Weights of a small image flow-matching model: activation gelu.
Rows from block 2 of a small image flow-matching model, named by matrix and row number. Rows with one number belong to one neuron. Each number is 500 + 25 x the weight over its row's rms, rounded and kept within 0 to 999. All counts start at 0. Numbers have three digits each.
After each neuron's rows are labels from the 100 images, of 14848 (inputs lightly noised), where the neuron reaches its highest value: "strongest on" is what is common among them; "place" is the part of the image that holds the peak. Only what is clearly more common there than usual is listed. The data: gratings and oriented noise at many angles and scales.
# fc1: MLP up (model.blocks.2.mlp.fc1.weight, 1024x256), inputs 128-255
# fc2: MLP down (model.blocks.2.mlp.fc2.weight, 256x1024, transposed), outputs 128-255

fc1.568:479541504506497508498489498498520489508498581487500498532494492504490504546519495497500504502502447494488519500515507495485487501473505510501489489521503487501459497499501513500476513500479486491500529472516514499425503503522499500476503499501495510519413498501489500499526501497501520494500503634498516449496496492474487501515495503460499464469510508512534499496500499569499500503501
fc2.568:508500500501500446504540494495500411502528502505503496499505500504495501591498499493544519500493488502499500498537499493511498493500495513501500492540493497504498500503506501508451493500485511488499504513512499494434510535493501495484501485441497569497449622506514489479501505500503500504510499501500500529529498498487500493494509498490420513509510500502497500513500490507498484504515
strongest on: coloured; square grating
place: bottom left

fc1.43:504498500499498501500499546500500501501501487502541501501556503500495499500519498498502506500430511501500425501502498497440500497503501501494500498510499500503503500500465497500499547499498503500500499504500501504500772489484475513500501502499504501501482501576494482500500490550500500500500500468500500500500517511499500501501500500547541499501501500515499517500500498500501524499500
fc2.43:500511500500500501483501463513505500501494497492516501512450496500498499502500500504462495505514489497500500500499501500498491499497447499501500492509493630500500539492491549481501500509505500500501458494490482501500290499503506402444500502489498506506499501502499483499500502504504574501481501499504449487506503504503502499498503500499500482496489500469472500500500523499527503498500
strongest on: noisy; sine grating
place: top right

fc1.657:541500476476491502501504515478476501482488493491495496495556506494504488499492499505498514479548523499476559503474488462508508468511490500500501499512506608513530501500419502500499503501510515501503504519495499526498493513470497583498506493497526488491502503479502486500489499504486496498501501499515498499500494495510507451429484499511489497500568501498495473500498532498499535521500
fc2.657:505502511510499503501481506541490516472505501501502512521509512498495503544502499504424503495494501504502493498501505501502495506498515514497500502469478480477496507454474499503474500496493486511504509499489516510500532229531494479481500499497491470521500495503499508499491502492497525499491501448500608498478500505499502500506510496499503500503507500498495486551500510500500494527491
strongest on: very fine; stripes at 45 degrees
place: bottom right

fc1.54:501493499494521408500498546501496499495502500500508500504499503501487500500501478210502555499501495493500509499501502501464501502500505502497502504500500499499500499581499502500460498499490505500500498482499500498481499500491500502500498500498468502499505500500499500500508500474502501500500499497497502499501501501514501564498616489495507502511503498500501500508500501494499493501500
fc2.54:523499500500510500552500498497500500499519498500501508519500500500374498505501500707508501553500500500497501501551496500508500512519498500503500499493500501501499487493499489518507502500472500446499498493501496519501497500500501539500505502504503501502501458500501500501482490498499571500498499502501487500500498501501502500511498512500500502503505500503494500499500503494500503521499
strongest on: dashes
place: bottom left

fc1.530:496502500507499500501501499505506501506495597538503501512502498503501496507507500502492494504503495503497500496528500507497497501496498503500500507502506467499483500495502501500492481500498512501502537449499488498501496499529498495499499501503511505525505432500498501500494500513491481499499506501502501487526503501502501543427503509492499483500530507503523499501500501532496495465500
fc2.530:490504492498505577510504500491499444502501526501404500491496500502501500502517499503560509503492498499491498501508492509497490501503560499508500497531529546501495494505489497506504498477480500505500500518498501497500499509481495520496504492485500503518492475499498633507521501491498494500499503502496433505509501501501503500555509500502495564496530503529531474500500506501500519497500
strongest on: noisy
place: bottom right

fc1.431:498499491501501496500512499530500500495502524482503500459451484497534503499498522505499466333517498514499494503454503500535496586469490490501501500500500499501506503501503506500502560501501443500505493498516372506492443488494500500467495495501487486499499500500514498500500500436506497489500514507499500503503501498504497506501504480500500503506496500499495526507500498725502575500500
fc2.431:501501500480498476498502507465497499498452545569487502497509501500500498492501499527503497498507500500503500502529498511450508504497454500494500497504500507499499503498500499484496503497502524500499535502499501502500642515494494500539511498498500497498500510502486498613507496501501469498508500526503550536436500501498501500501501514498536532489500500495501500477500560324472505542500
strongest on: dashes
place: middle left

fc1.417:501500499498525498501505498532503502508592536501499496482474520501508508504498506493500502498501496499507488504496494501492522499498456501499499501496501495499465508499547495499493500501502500469491498503494460469499503462495499539488499481584485493525507500503510516500548495484514504505499499504497500501507492502499507480500492496465501476499452499517499502501500479533501495464500
fc2.417:499503506498485490496488505498499488501482507514487500494498501500498516470504505505493481531502496500502510486531501506489500502499491500500500500500502500512508498507502514499499500501493500516500496403497501500500502516499505495539500500572500242468486493509498502504491464486501535483515500480507502507497500508500497498532498501500499505488476500509488482493500500457500502491500
strongest on: very fine
place: middle left; bottom left

fc1.259:497500507498513500500500502504478500500500402499500500503538499495494498500499491507498499492509500497500518500504499532500507539500490500500500483500500501501469500501372500500500540500501509499502501507477517500501498501555501517532497498500532497495504504499501497500510496500498500502500424499502455497486497571501500502504510495511495498506497498520538486500500500452500445511500
fc2.259:496496500499501508492472500504499525501502487508509481559477488500503500478502500414475499504498483498499520503351500503514394493495500497494500523462508500500465503503493501498514502520356502503537482501468479499500472513556586467504526500507499440516500491497490530491482500495501502500496505498481490497492501499501499500520414500507499500497500500521526500514500516549500497523501
strongest on: very fine; dashes
place: bottom right

fc1.80:493499499491512475500506502504500509499500568522494499558500504500569489507486501505502528512505510497493494500501501500499500498505485495501503500504522504515525499468538500507501499499493499502497486525486454503513503484499502504499492506461495501500496476501498504500498502479505476500499500501498498502499498506510500520454529488501555508499579498496501562501500499498508500493500
fc2.80:381503498517559501482500499523487544458489527492435501521503515500470516507500504523494508494587497505495501500514498514492513507498499494501500475497496503501483496499496501497487502489501473499502497484496505507500503521496517504499502500472501486501478373500513514553491493493505493501513500502500493536497498503500503500532500490502500503486497498504527492490500499452495500502511
strongest on: noisy; very fine; dashes
place: middle left

fc1.763:498502517510490500499499498499505498504504501497514499481500501499488491500499498503501525484501490500505492493501505501499500504499509507492493500500503494504499499506502501494501506500500509500507502516501500499509515497505501499496504511512505493497534500535495492500488498501502505498495500502492508501506498493499498497523475510492500492506507514504501512505500500496493531497501
fc2.763:494510495509502501499504498421506487515472506539433496491536497499479430462498494497515518599474491502498503500566487501520508503500497503503500475501487495499493435498476501506520513506492509498512513468509495557500501484499500486500504497558510496523502510499448531500597488477493491496507516529505510514529510502507508500460500512498495510500536500396416463487500539504509503494488
strongest on: low contrast; very fine
place: bottom centre; bottom right

fc1.99:493500503504499482494502498500505502519506509492497497483486499500493502507499511500501496455500496506494499503494504507505494496496507502499490502480512506501504500501504507497498508495497506505498492491492508496499503508507501497472498512504465484501494507515497504500509503459501515486500496493494489498506501488517497535503508501509485466504513510500502491499507496494500499497500
fc2.99:494507491489505513482498496448490458505379477524486502476565520502428513475500490502565493611512493507496518506543502483512517513509499500497500468469479499504497385502475490482520524482471471509498492511529502588536494501484482500520499506563506522475498512502489512507508460451496488497514521505506536536494498511524498498516503516495492529494523501482478476489500519501508517513500
strongest on: coloured; low contrast
place: bottom left